config = dict(
    crop_scale_min=1,
    horizontal_flip=False,
    num_classes=[3, 4],
    shared_expert=False,
    loss='cross_entropy',
    optimizer='normuon',
    epochs=6.9,
    warmup_steps=780,
)
Rows from block 4, named by matrix and row number. Each number is 50 + 12 x the weight over the matrix's rms, rounded and kept within 0 to 99. All counts start at 0.
# pw1: token mixer expand (model.blocks.4.mixer.pw1.weight, 384x192), inputs 128-191
pw1.253:61 67 48 57 39 45 68 61 44 57 39 50 44 57 63 36 36 47 38 53 33 41 52 58 41 56 77 43 71 48 52 52 71 39 60 32 49 34 58 81 42 35 58 36 41 44 36 50 59 47 51 43 47 57 42 48 47 52 68 67 55 36 54 50
pw1.254:25 46 39 55 58 59 44 34 50 43 30 44 43 43 44 59 46 47 39 66 58 53 41 49 48 68 50 61 37 59 46 66 58 45 34 63 40 50 76 38 56 49 47 55 37 40 70 45 65 47 54 36 44 52 61 39 56 48 51 44 36 55 79 43
pw1.255:52 39 53 66 65 52 70 47 56 50 42 32 53 61 51 19 44 48 39 53 42 44 43 55 50 55 45 42 45 57 49 44 58 60 43 43 40 53 60 43 43 49 43 48 55 53 56 70 66 49 68 71 70 35 61 32 33 53 52 53 33 35 51 56
pw1.256:64 37 62 29 57 54 47 73 28 52 69 54 55 42 35 47 43 46 55 40 63 58 59 49 45 82 51 44 44 81 51 57 55 38 53 62 69 25 49 59 75 61 62 66 67 47 38 60 52 72 49 44 52 10 41 44 57 52 48 54 46 28 41 38
pw1.257:24 56 42 52 54 49 71 29 61 55 41 76 40 48 63 61 51 48 50 61 68 25 49 50 51 28 27 76 56 40 68 65 41 45 39 33 38 47 76 58 47 47 50 54 54 53 50 42 25 52 44 54 57 31 41 56 39 77 44 57 47 37 49 42
pw1.258:34 44 54 39 56 46 57 55 72 51 34 37 58 62 44 63 40 58 46 49 54 53 58 53 44 50 54 37 33 74 58 51 36 45 37 27 57 52 58 64 44 48 50 53 56 58 09 65 47 42 56 51 45 70 29 72 50 42 42 50 48 41 45 40
pw1.259:46 52 80 68 57 45 18 23 60 51 70 42 41 15 65 51 42 47 52 42 30 70 60 45 37 57 52 41 69 43 83 78 53 23 45 35 50 48 55 38 53 68 64 70 47 49 38 47 63 59 28 61 64 64 62 55 41 52 56 54 75 43 43 26
pw1.260:47 43 54 61 46 47 51 42 57 70 70 48 50 56 58 29 49 57 36 48 44 33 40 44 24 53 53 73 53 63 57 58 36 51 49 41 53 58 39 37 56 71 49 61 57 43 64 33 57 60 47 40 54 43 46 50 61 59 39 34 69 55 67 41
pw1.261:45 48 36 54 47 73 32 47 62 40 63 44 45 62 49 55 43 58 51 60 48 63 46 51 50 62 36 46 36 35 66 24 46 54 39 64 68 36 28 48 69 58 55 51 46 57 40 53 44 52 41 62 43 56 33 50 59 42 50 46 57 75 27 60
pw1.262:60 44 51 56 40 57 58 41 63 52 56 50 43 64 39 49 53 56 54 50 39 54 59 43 34 68 59 75 53 63 33 59 25 29 61 67 75 61 46 72 33 27 50 36 50 20 50 47 46 53 30 38 78 53 45 50 52 35 33 44 44 60 17 76
pw1.263:61 52 83 17 53 60 57 43 49 55 51 45 34 64 44 39 40 48 40 49 63 51 45 55 55 62 53 36 54 67 60 58 29 45 67 50 35 63 56 51 52 77 49 45 44 43 49 43 59 41 50 57 61 71 29 53 50 42 61 33 36 53 59 54
pw1.264:61 61 59 41 57 61 48 32 48 40 66 45 60 42 54 54 51 28 64 61 59 37 30 42 41 71 54 39 37 41 51 40 57 36 70 46 35 53 52 43 50 42 46 38 72 67 53 64 55 54 56 41 25 51 40 56 52 47 51 42 40 51 30 48
pw1.265:39 40 52 61 43 60 43 29 52 53 66 51 60 78 49 36 56 54 59 49 32 54 68 70 72 60 46 47 59 47 60 60 38 32 52 39 45 53 54 43 48 34 58 37 42 67 42 42 45 53 44 50 58 62 39 49 46 69 44 56 46 28 51 47
pw1.266:67 60 53 43 57 61 52 54 58 49 57 41 56 56 57 49 63 51 66 47 69 53 42 51 27 67 53 60 36 33 52 32 57 33 52 32 63 64 32 54 46 47 71 59 32 50 61 34 39 41 70 62 52 79 52 56 22 37 44 44 68 62 63 71
pw1.267:66 55 44 34 52 30 67 49 41 58 59 43 66 29 71 52 60 45 39 59 51 60 66 58 37 77 56 51 36 50 64 39 23 37 36 64 65 35 57 43 50 53 35 60 61 69 46 22 57 47 34 57 49 51 59 43 29 30 59 55 63 56 34 17
pw1.268:50 48 51 34 58 29 31 57 40 52 78 41 18 69 38 56 85 43 53 59 60 58 44 44 53 41 68 56 36 54 43 22 48 46 64 60 62 45 59 57 46 50 43 65 56 39 51 41 52 59 66 47 50 43 49 60 59 42 51 42 32 32 63 39
pw1.269:56 54 65 30 46 50 41 47 59 44 74 64 47 57 48 30 57 51 51 36 55 56 62 51 40 53 72 37 46 64 54 59 44 48 44 35 44 53 44 55 52 49 42 67 55 42 27 42 66 55 45 64 79 46 48 52 48 41 64 43 78 32 48 47
pw1.270:33 64 56 63 71 46 34 39 20 49 63 69 50 43 53 49 54 58 35 59 50 58 71 54 58 59 56 43 62 35 58 27 42 43 57 35 51 67 33 54 42 48 51 47 58 53 82 44 30 48 55 30 49 53 50 69 61 38 60 17 61 44 69 47
pw1.271:60 44 59 56 44 55 46 56 71 52 59 67 35 40 47 52 33 32 44 60 63 71 65 56 40 42 45 59 51 58 43 59 57 62 60 57 46 54 52 51 60 41 55 30 64 61 59 45 55 30 30 57 64 61 56 44 41 41 74 54 51 62 48 62
pw1.272:35 61 40 27 48 64 56 35 48 31 87 92 81 43 31 68 46 58 34 56 29 61 50 71 67 46 52 41 50 48 59 54 58 35 49 42 65 40 65 48 68 42 49 55 13 48 54 42 74 52 62 56 24 68 47 48 39 66 53 63 25 57 50 39
pw1.273:31 43 48 49 67 57 39 59 40 46 61 63 40 41 54 38 59 36 46 56 44 15 56 39 47 46 39 38 32 45 43 70 38 50 43 43 25 59 37 65 37 18 53 56 50 56 60 47 63 43 39 45 55 40 52 38 57 66 44 67 41 46 59 46
pw1.274:46 56 39 52 53 49 30 56 38 27 56 43 46 44 58 37 49 53 50 69 30 39 34 34 47 65 35 30 45 41 63 60 42 47 54 51 47 39 54 41 60 44 67 34 39 43 61 63 46 64 58 43 63 50 59 60 59 66 53 75 67 40 68 60
pw1.275:47 68 44 41 62 63 36 58 61 50 46 53 66 54 52 56 62 52 50 62 56 27 49 45 54 56 46 34 55 54 50 52 60 48 51 41 53 48 31 42 51 55 69 53 46 55 41 40 61 54 45 60 49 52 48 40 46 65 49 47 72 69 47 43
pw1.276:37 41 45 54 66 57 63 23 63 64 57 39 48 72 42 56 55 51 56 36 44 45 51 54 48 53 44 30 68 45 49 46 52 53 49 40 40 51 57 51 35 40 52 40 44 38 43 42 26 50 63 60 67 51 51 50 47 47 47 63 41 28 50 49
pw1.277:71 59 44 57 72 60 73 32 43 46 41 57 41 55 60 38 55 24 46 32 54 50 40 56 68 40 64 53 37 71 38 40 37 62 48 52 36 58 58 39 40 43 66 41 28 39 74 68 50 40 42 29 37 47 48 81 23 44 63 32 53 25 72 54
pw1.278:66 49 43 46 53 44 45 37 28 32 49 73 24 69 51 34 48 71 38 34 61 49 70 65 76 55 56 59 56 40 42 37 51 59 45 38 62 55 50 38 51 24 44 42 46 58 52 32 51 40 53 66 51 70 37 39 54 59 63 44 23 66 47 31
pw1.279:20 47 54 38 70 63 47 50 53 55 63 49 43 69 52 31 50 44 62 41 52 46 46 44 67 62 58 49 41 44 55 55 46 36 37 56 64 51 54 73 69 45 46 44 32 45 51 50 75 57 41 31 33 51 55 69 26 47 51 57 63 58 30 49
pw1.280:60 68 60 57 41 64 49 40 38 63 59 55 58 61 21 56 51 50 45 56 40 22 44 42 37 50 59 39 55 25 48 38 48 72 41 43 66 17 44 50 36 39 38 53 58 51 48 62 49 43 40 53 50 61 19 55 74 57 60 41 20 71 41 22
pw1.281:44 68 42 50 52 62 55 52 43 47 58 53 55 59 62 50 56 68 47 40 45 51 40 50 56 46 56 45 61 66 49 55 62 48 45 48 69 55 57 76 33 61 46 37 53 72 50 60 52 54 43 61 42 43 32 62 37 42 48 52 52 66 34 49
pw1.282:63 51 58 46 38 41 33 54 60 44 40 44 32 42 33 58 64 59 36 45 65 43 43 43 66 44 51 50 39 37 58 71 66 38 50 34 45 45 56 54 31 65 49 65 36 43 36 36 51 73 60 57 51 58 47 51 47 61 26 49 58 35 55 60
pw1.283:16 54 54 62 38 45 35 39 56 71 43 55 51 71 48 39 41 63 43 39 45 44 66 36 32 57 49 56 42 46 67 44 55 55 31 45 61 22 52 74 58 32 38 76 50 67 50 31 66 71 52 44 33 69 31 41 64 36 33 63 66 54 61 53
pw1.284:24 44 44 27 49 60 51 40 52 20 68 60 45 49 52 39 46 34 29 28 43 33 35 51 40 49 62 67 10 64 55 59 74 49 75 53 55 43 65 40 67 61 41 64 46 40 45 38 35 74 42 63 34 44 50 63 48 36 59 43 60 64 59 53
pw1.285:81 50 63 66 35 33 69 68 30 50 46 60 46 54 55 50 56 52 35 17 81 53 54 59 60 28 61 51 60 53 55 62 53 61 58 52 70 51 63 68 36 52 38 37 32 42 52 52 58 40 35 38 46 51 50 50 49 55 49 53 40 59 50 41
pw1.286:53 50 38 42 44 45 43 75 63 48 72 52 38 45 50 21 20 37 64 56 58 64 35 41 54 61 44 59 48 27 64 68 46 53 44 41 41 41 56 20 41 41 37 46 48 66 46 40 55 57 35 33 39 57 54 50 56 36 60 46 52 45 64 49
pw1.287:55 38 64 56 71 66 64 37 69 46 60 57 37 52 19 58 65 40 47 54 43 52 44 54 42 50 65 38 35 59 44 46 44 38 57 49 56 09 34 87 50 43 51 45 56 42 48 52 60 51 50 35 37 65 60 58 60 58 63 67 56 35 53 62
pw1.288:46 52 57 47 50 41 61 59 63 37 43 52 57 37 62 56 57 45 73 63 62 31 45 72 41 53 44 44 27 61 43 44 37 61 42 52 47 69 41 54 53 51 44 55 50 54 71 59 52 29 48 62 50 50 59 43 41 33 44 53 54 49 62 38
pw1.289:42 60 52 47 48 33 51 58 58 25 57 43 47 39 33 54 44 47 67 65 53 57 26 43 50 42 55 35 73 61 39 86 62 44 47 45 60 57 61 28 52 42 49 49 47 54 55 53 54 44 55 34 53 67 46 45 59 60 68 54 57 44 79 53
pw1.290:60 45 43 77 56 40 45 49 58 34 69 57 42 50 45 32 35 52 58 74 69 41 52 31 59 45 47 56 27 68 26 55 26 60 56 49 58 67 47 52 75 26 40 37 36 50 41 39 80 46 41 40 57 52 52 43 53 46 56 34 67 53 53 39
pw1.291:58 56 42 69 45 43 65 41 59 88 49 55 68 63 66 54 38 39 77 53 61 37 48 37 44 48 47 53 41 54 25 55 36 66 73 68 40 37 57 45 10 61 66 52 36 58 35 29 52 43 31 44 57 49 56 48 47 38 53 23 42 61 40 49
pw1.292:37 44 51 51 54 46 45 34 42 32 61 64 55 65 22 40 66 65 45 46 51 51 51 41 50 39 51 60 55 88 70 35 37 50 68 64 40 23 38 51 59 57 23 44 58 48 41 59 50 53 57 64 38 37 50 54 32 34 55 44 75 50 61 46
pw1.293:38 51 39 48 48 49 65 52 43 53 59 87 60 38 32 84 41 43 48 40 56 12 40 58 37 29 50 60 51 70 46 41 41 52 29 54 38 67 30 69 56 51 62 30 61 41 69 42 55 36 60 58 48 56 70 50 36 55 32 50 60 56 45 41
pw1.294:61 61 49 54 90 44 55 63 61 47 53 53 33 56 32 57 56 34 33 46 48 58 33 53 51 48 65 65 34 30 38 73 51 53 37 55 41 47 54 65 75 42 56 35 45 61 42 42 45 62 36 55 39 37 56 40 36 54 49 12 53 44 57 40
pw1.295:56 40 37 72 67 76 44 48 42 42 57 67 50 33 65 35 50 48 44 59 53 55 54 46 63 68 52 58 51 69 58 77 54 48 48 59 37 67 51 72 45 51 43 45 73 50 46 53 32 40 49 57 49 49 48 29 56 60 74 56 51 61 47 59
pw1.296:66 36 51 52 53 62 61 42 52 53 38 52 67 46 56 72 42 64 29 51 43 47 63 48 53 67 50 37 46 50 55 64 38 57 43 47 48 41 51 44 60 52 39 49 64 31 55 46 51 65 56 59 44 36 47 45 41 36 66 31 37 53 47 44
pw1.297:41 84 50 50 64 43 79 54 50 58 54 57 37 64 34 38 52 28 71 52 54 53 31 59 50 52 50 67 59 32 44 65 40 33 61 37 74 70 63 40 58 32 37 45 36 64 44 34 64 42 44 37 64 60 60 42 57 33 53 22 43 32 35 39
pw1.298:44 60 49 54 31 46 34 44 68 63 62 43 55 40 59 54 44 54 63 36 48 55 47 42 25 47 63 59 53 45 44 56 39 34 53 75 48 59 52 40 52 62 28 54 38 50 55 56 52 41 52 51 62 37 59 52 35 53 61 26 40 56 46 58
pw1.299:37 51 40 63 34 38 45 57 44 32 51 39 50 39 36 51 41 39 22 51 43 40 17 49 66 50 48 45 39 40 46 30 49 61 33 69 68 58 49 61 60 56 30 30 59 62 50 51 56 47 62 36 20 67 48 29 54 70 60 64 31 43 45 55
pw1.300:59 37 47 55 44 52 50 54 41 58 52 45 47 57 44 58 54 37 43 40 63 52 54 54 40 65 40 56 55 44 70 71 47 58 59 46 68 52 50 32 45 60 78 50 48 34 74 45 33 56 44 68 49 49 61 44 55 52 47 63 50 84 28 48
pw1.301:57 46 43 36 51 46 37 46 51 44 62 43 64 55 37 48 45 50 54 69 51 41 53 70 62 44 45 40 57 57 61 61 52 72 59 31 63 36 52 57 52 51 50 67 44 41 86 68 42 56 54 23 64 32 64 47 25 61 44 55 43 51 53 63
pw1.302:54 55 56 40 48 47 46 69 49 32 58 38 30 39 40 54 52 45 51 55 32 51 41 50 43 55 61 71 52 55 37 55 75 58 57 52 47 45 70 36 51 72 71 40 61 65 39 48 52 35 49 34 50 66 52 44 47 59 67 55 44 52 54 52
pw1.303:56 63 47 49 63 58 30 44 52 29 38 49 55 43 32 56 56 58 56 51 77 43 67 45 55 42 35 66 54 40 48 55 29 48 60 57 42 32 61 40 33 42 46 55 67 67 51 57 41 47 32 29 46 53 66 31 54 59 60 25 57 48 51 49
pw1.304:30 37 42 30 66 56 72 56 38 54 59 60 71 57 61 28 54 41 59 59 35 57 43 39 34 48 57 46 43 26 41 60 44 41 45 48 49 40 35 35 57 53 52 46 50 44 34 44 54 58 37 28 84 46 47 59 37 41 52 45 50 42 62 56
pw1.305:57 67 26 73 51 53 32 68 58 66 38 59 56 54 58 56 67 49 58 60 61 45 51 47 70 35 40 53 51 24 54 59 43 40 57 41 42 67 61 44 75 40 71 63 56 42 39 53 71 46 31 54 83 36 41 53 34 54 35 46 63 29 33 69
pw1.306:79 59 47 44 54 40 57 69 67 58 48 43 53 39 69 49 51 50 38 33 66 59 40 65 43 57 50 47 42 26 34 47 44 54 71 28 63 44 35 60 66 61 54 38 30 46 50 47 43 69 56 36 61 48 61 67 26 29 57 51 22 52 64 43
pw1.307:47 43 28 66 15 41 49 45 31 49 46 60 51 67 47 54 52 45 36 55 52 51 50 55 42 59 54 44 27 44 23 63 35 15 48 71 48 49 54 72 52 34 40 69 50 56 47 53 50 50 39 58 72 40 39 28 35 49 70 66 65 44 37 67
pw1.308:44 64 38 37 38 59 38 65 63 48 49 45 45 53 45 75 57 57 66 58 66 44 41 61 49 46 37 68 61 72 55 54 50 44 67 52 37 40 64 43 51 38 33 39 47 66 45 38 54 40 50 48 47 53 38 49 53 57 34 58 67 43 46 42
pw1.309:64 27 29 38 48 31 31 55 33 56 36 63 30 44 37 50 44 44 46 64 68 35 65 40 65 46 53 60 48 64 65 31 41 49 47 54 50 64 47 47 48 51 56 63 56 34 44 39 58 35 36 55 30 33 43 30 53 28 73 57 50 63 61 56
pw1.310:50 30 43 45 33 51 68 51 58 41 72 76 56 56 57 29 35 59 50 50 38 64 56 37 46 49 45 63 60 38 61 51 51 23 53 46 65 53 51 57 57 68 67 68 40 69 51 54 51 30 49 63 75 45 81 59 54 42 49 55 58 60 40 36
pw1.311:58 66 72 46 63 49 41 48 72 56 49 38 62 40 38 48 39 53 52 53 40 23 51 45 54 52 55 60 42 67 54 35 53 53 45 43 32 52 42 48 46 55 64 56 56 46 46 33 57 36 68 43 44 55 60 34 53 41 57 61 54 56 71 45
pw1.312:65 55 44 50 62 54 38 45 68 49 42 57 37 60 51 49 46 43 74 50 47 50 72 43 69 62 49 47 62 28 67 56 40 53 49 57 34 27 63 48 31 30 52 61 31 42 63 65 42 50 53 43 54 54 44 60 44 48 37 35 56 64 60 57
pw1.313:40 46 46 45 53 56 32 45 38 67 49 33 52 43 62 45 27 51 56 55 49 57 42 48 40 43 55 45 47 51 46 59 34 32 52 39 73 53 64 42 54 45 59 62 63 47 35 60 47 60 60 48 32 39 57 56 34 60 28 46 45 28 57 49
pw1.314:45 65 37 41 29 61 44 36 30 45 34 76 64 45 55 27 47 36 31 82 41 33 57 62 63 43 71 59 54 15 69 48 51 38 40 11 42 55 20 50 30 61 61 51 56 56 53 62 60 47 48 72 49 70 41 58 63 38 95 38 49 66 36 32
pw1.315:60 45 40 50 57 43 64 43 51 53 57 61 68 61 26 53 36 37 65 35 32 76 65 52 49 55 38 67 62 57 55 27 40 43 36 43 41 58 50 47 42 45 44 58 70 35 37 35 44 48 46 63 43 36 29 60 34 70 45 69 51 53 45 64
pw1.316:40 56 49 47 56 63 71 35 68 19 66 44 46 36 28 63 51 52 51 59 53 52 57 46 52 41 37 47 57 59 64 58 60 36 21 32 64 63 57 56 54 58 43 49 56 45 59 44 49 53 58 53 68 41 60 51 50 37 69 65 58 73 65 61
pw1.317:40 41 36 53 33 68 64 47 35 45 22 50 46 41 56 39 33 30 52 56 63 70 34 45 69 44 54 58 56 69 48 32 51 64 51 54 64 57 66 56 52 58 46 43 55 34 62 50 48 66 75 27 56 67 48 51 68 40 58 20 60 47 37 32
pw1.318:38 64 26 45 48 61 53 55 45 39 47 41 67 44 49 55 53 60 63 51 59 36 52 70 46 45 69 44 51 51 50 52 41 43 42 50 38 40 45 78 54 50 69 51 53 48 48 37 48 67 46 64 57 49 52 52 53 50 41 33 54 47 41 58
pw1.319:47 60 47 53 42 49 49 48 55 55 44 32 61 65 47 45 38 34 57 41 29 55 51 50 70 34 60 61 51 60 41 60 46 38 54 31 61 62 49 41 56 50 60 55 61 40 54 41 44 37 85 47 49 61 55 40 38 51 37 32 50 55 34 63
pw1.320:25 69 42 56 46 60 43 55 55 36 72 44 31 34 25 41 77 47 40 52 70 38 60 74 36 59 54 52 59 40 59 40 25 53 64 60 55 52 61 53 72 47 46 33 52 38 61 46 63 34 72 27 60 33 43 51 46 58 36 41 64 54 56 58
pw1.321:59 48 56 42 48 61 55 60 58 64 49 49 65 57 49 47 59 42 50 25 74 40 47 80 29 30 44 43 86 40 35 82 34 61 39 61 29 51 48 37 64 62 88 77 35 40 50 46 49 41 33 55 33 60 73 59 54 56 43 39 40 65 43 44
pw1.322:38 65 53 53 57 61 18 44 43 50 69 44 33 63 47 67 55 64 55 48 43 23 53 43 53 53 56 41 41 62 78 60 52 50 53 42 46 59 53 37 62 63 44 51 49 33 29 66 58 54 43 56 49 57 34 63 43 74 51 53 42 51 38 45
pw1.323:59 72 43 73 56 36 43 60 51 43 32 23 50 54 61 48 48 42 33 51 65 52 33 44 63 41 61 40 46 42 49 59 39 21 52 59 39 50 43 44 69 54 33 61 71 55 59 65 43 42 53 79 34 25 42 54 54 39 63 55 28 36 56 54
pw1.324:55 30 51 39 67 61 57 60 38 46 57 34 22 60 68 43 37 39 40 42 51 46 56 60 60 61 66 53 58 27 51 47 24 42 26 31 45 53 47 45 64 56 32 58 68 41 52 40 63 46 62 57 44 56 57 62 54 47 46 61 60 56 46 54
pw1.325:63 50 67 45 40 40 57 41 57 24 51 68 51 73 39 52 49 46 48 47 56 65 62 46 78 59 53 50 56 35 35 73 41 53 40 51 57 54 69 61 33 28 57 41 41 23 47 52 45 43 74 60 44 46 67 73 41 50 73 43 49 45 44 53
pw1.326:63 26 60 47 65 69 27 54 54 56 43 50 64 61 58 60 46 41 80 60 60 48 53 37 65 44 57 61 47 72 50 53 53 45 39 54 56 54 37 64 33 54 42 40 39 41 42 31 54 59 43 43 50 55 69 51 54 53 43 60 49 50 38 36
pw1.327:40 54 64 17 64 59 57 63 58 66 52 48 35 66 57 52 37 52 52 53 51 70 49 55 53 34 44 54 63 86 59 53 30 54 56 40 48 49 47 63 60 41 52 54 47 47 56 55 62 64 50 48 40 52 55 45 40 52 52 42 42 65 67 60
pw1.328:47 56 35 62 40 45 40 59 58 57 64 48 53 33 39 58 51 41 62 79 48 66 47 57 44 61 42 47 26 33 34 34 56 24 62 45 53 21 43 50 37 53 43 70 39 57 53 44 69 39 64 35 44 43 41 29 68 43 54 47 63 60 50 51
pw1.329:40 29 76 41 42 47 59 45 62 37 42 62 45 42 64 64 65 49 45 51 51 45 65 54 47 65 41 51 46 53 53 41 49 45 29 56 56 58 55 41 47 73 48 52 55 54 30 40 49 42 50 58 55 55 42 59 56 39 54 66 30 49 32 50
pw1.330:52 52 30 55 46 69 54 53 37 53 52 32 63 51 49 43 44 39 57 61 45 65 47 42 56 46 52 51 64 42 55 54 52 66 44 44 51 43 39 72 68 48 47 45 42 29 31 63 45 48 54 49 56 64 41 25 57 47 55 57 66 46 54 58
pw1.331:42 42 40 62 45 61 57 42 46 54 49 40 55 57 46 50 34 61 73 49 65 50 48 53 29 38 67 34 50 48 50 56 37 60 79 49 45 46 43 33 55 55 33 49 45 35 51 51 38 64 46 58 52 65 32 56 57 46 35 46 61 42 42 44
pw1.332:46 71 53 46 64 48 52 49 36 32 47 56 51 61 51 57 58 65 63 40 49 74 64 57 52 60 58 50 34 57 49 56 63 56 43 50 44 63 34 51 41 71 67 39 55 51 31 57 40 52 49 26 72 46 53 46 76 64 40 45 57 60 37 53
pw1.333:41 57 28 32 53 51 49 54 42 59 42 63 49 49 65 58 49 68 14 51 46 50 60 40 43 57 39 47 66 50 47 56 48 53 41 47 59 38 57 60 44 46 41 48 43 61 59 56 47 48 36 41 49 39 57 34 38 66 45 46 43 44 46 46
pw1.334:35 40 42 43 48 52 39 57 44 47 54 35 69 45 50 58 44 38 63 79 76 59 61 69 51 41 46 53 48 28 52 47 62 56 57 47 53 34 45 49 51 63 44 40 59 59 69 25 56 46 31 46 50 38 55 58 47 51 44 71 65 56 40 56
pw1.335:51 56 50 49 47 59 35 44 50 40 37 58 20 52 36 61 41 56 54 50 71 78 34 62 55 49 56 65 40 55 45 48 41 40 37 52 75 63 74 82 49 72 54 39 20 35 37 57 53 38 35 84 44 33 45 50 37 58 54 36 63 56 32 36
pw1.336:51 58 60 52 31 47 33 37 35 54 68 60 41 41 19 41 64 43 50 40 37 23 33 59 48 47 62 52 82 43 56 44 43 41 37 43 61 60 41 60 44 46 36 40 55 45 54 46 56 61 79 43 37 47 52 75 57 53 46 34 66 74 60 54
pw1.337:53 45 48 57 69 46 48 35 40 57 42 48 69 53 53 37 50 39 41 50 79 52 58 75 42 58 15 44 64 48 24 40 52 56 37 48 62 56 54 64 70 59 53 48 59 56 54 48 52 48 74 65 51 49 47 29 74 55 57 48 46 41 34 43
pw1.338:51 35 33 43 53 70 40 36 61 55 53 43 33 46 64 44 50 46 29 56 36 53 52 42 36 38 64 58 86 53 72 57 49 42 57 21 50 55 52 56 67 35 58 49 61 70 45 70 47 59 48 57 45 52 62 37 40 33 49 67 64 47 58 48
pw1.339:48 46 34 59 70 52 49 47 56 31 33 50 35 64 37 44 43 37 44 42 60 60 72 70 57 77 35 47 52 62 42 37 56 64 64 49 50 52 33 67 39 40 44 69 36 40 62 60 43 65 59 51 24 49 49 36 56 35 37 41 43 60 53 59
pw1.340:62 49 40 40 57 54 59 34 69 39 49 79 65 41 42 54 50 53 53 74 73 48 57 46 38 52 33 65 44 70 64 45 58 30 31 34 65 48 68 28 35 40 62 46 46 58 58 61 47 51 64 46 58 53 46 22 59 43 61 65 68 76 45 55
pw1.341:48 50 47 51 46 54 66 50 57 63 43 46 63 36 46 60 57 53 39 50 49 62 65 45 58 54 45 52 36 72 45 40 39 39 73 42 63 46 48 36 59 55 66 55 54 27 48 44 40 47 44 41 43 48 56 25 66 43 58 40 45 41 43 66
pw1.342:45 37 65 55 25 64 42 77 40 52 55 43 35 39 38 46 36 34 42 63 48 47 71 30 67 68 61 44 54 33 63 58 37 52 56 63 32 45 62 58 31 44 58 65 39 51 76 41 55 27 50 30 34 60 55 45 55 55 48 45 73 31 67 33
pw1.343:33 60 58 50 51 56 59 39 50 62 42 53 28 46 44 45 39 46 57 60 33 53 38 40 20 45 55 60 66 39 64 74 63 41 73 64 61 34 46 32 43 58 47 39 30 39 25 41 58 43 66 51 38 57 52 52 37 46 71 57 57 77 61 51
pw1.344:43 51 48 58 71 63 48 51 50 40 40 46 63 55 52 29 43 64 36 77 40 60 34 54 61 67 40 73 37 42 69 56 67 42 37 51 60 61 38 64 48 44 36 43 42 55 60 61 48 78 49 59 49 52 39 26 69 46 62 55 34 35 56 48
pw1.345:56 44 21 57 45 41 38 60 58 25 52 53 46 34 41 60 42 51 16 54 74 37 48 57 61 48 52 62 21 63 46 68 66 45 63 61 50 57 59 38 68 40 64 64 53 41 63 51 51 42 42 41 58 56 42 46 38 52 46 56 40 48 71 71
pw1.346:67 25 73 55 51 53 48 60 48 47 50 48 27 52 47 48 46 50 48 58 43 44 48 50 58 66 54 60 54 48 60 60 45 36 58 50 64 66 52 51 41 62 57 52 18 33 58 39 52 61 44 61 43 57 75 30 60 51 55 55 52 52 59 68
pw1.347:58 65 53 33 63 54 58 50 27 28 74 33 51 55 61 32 68 53 52 51 66 48 66 32 40 44 47 79 39 37 39 77 45 12 45 49 68 57 57 57 64 47 59 72 71 36 28 62 47 59 26 56 68 50 64 54 54 47 66 44 71 37 46 54
pw1.348:65 45 31 41 58 40 49 50 37 38 47 47 72 35 59 49 53 59 33 55 44 62 30 60 48 51 49 49 59 63 44 44 71 68 48 52 49 52 55 50 50 38 55 52 58 69 54 48 24 57 49 31 60 47 66 32 26 68 62 36 53 52 37 34
pw1.349:49 29 56 37 38 39 33 44 53 71 51 23 44 35 38 72 48 35 29 51 66 47 67 34 95 53 39 58 50 40 32 52 50 84 63 58 45 49 56 69 31 70 43 75 64 57 35 50 32 49 36 58 73 61 46 45 41 49 49 45 51 57 49 46
pw1.350:41 61 46 30 41 52 53 61 52 61 46 66 40 37 54 63 66 47 62 54 53 62 70 54 60 55 47 62 45 34 46 51 47 52 47 65 39 75 67 41 47 39 55 60 23 43 41 44 63 38 61 45 42 54 69 37 44 43 45 58 47 44 57 22
pw1.351:27 67 56 49 48 53 23 25 86 37 71 62 56 48 42 56 58 42 61 56 44 42 32 39 55 50 72 42 55 46 46 45 50 65 39 37 40 30 39 60 69 30 28 58 65 49 65 35 58 58 60 55 46 68 49 47 46 64 69 45 48 36 56 73
pw1.352:51 46 68 39 79 53 66 57 59 35 50 33 83 53 37 47 63 44 47 26 64 35 73 74 43 66 46 54 58 53 49 55 55 40 34 52 36 42 32 42 59 16 48 40 45 41 58 68 70 45 80 52 49 62 47 45 38 49 47 38 38 42 42 52
pw1.353:62 51 73 51 50 47 56 74 48 41 35 57 31 40 17 47 56 17 26 49 41 75 47 58 56 66 53 35 66 67 30 63 51 65 40 47 57 37 65 38 84 46 48 52 25 34 52 61 46 56 45 41 60 28 26 45 50 67 45 62 17 51 54 60
pw1.354:58 43 51 52 55 44 34 57 61 50 40 40 52 65 39 54 72 44 33 56 40 52 51 55 51 54 47 67 53 52 46 71 39 41 26 49 42 42 40 30 52 55 35 50 61 53 41 84 51 25 56 54 34 54 61 59 42 54 31 61 35 63 65 61
pw1.355:51 54 54 46 42 50 70 57 60 63 55 54 23 46 65 53 41 38 86 53 41 40 61 45 42 55 58 50 42 23 47 38 52 62 78 58 60 38 34 47 61 10 37 56 46 60 58 47 59 39 35 43 72 50 50 42 37 46 75 48 36 65 30 37
pw1.356:62 47 61 43 37 50 64 46 28 49 59 50 50 52 44 41 45 52 31 61 38 50 49 66 71 50 47 49 52 71 57 50 58 34 26 49 34 60 64 73 41 44 46 47 70 67 53 52 61 49 50 44 39 40 63 37 48 39 69 48 46 52 52 64
pw1.357:46 67 41 61 52 65 33 44 40 52 55 49 46 57 26 50 63 62 55 31 59 58 25 77 25 37 57 51 58 35 49 56 48 51 35 41 62 33 43 64 41 54 49 41 67 22 71 29 50 32 39 42 47 54 61 50 33 52 59 45 42 62 50 55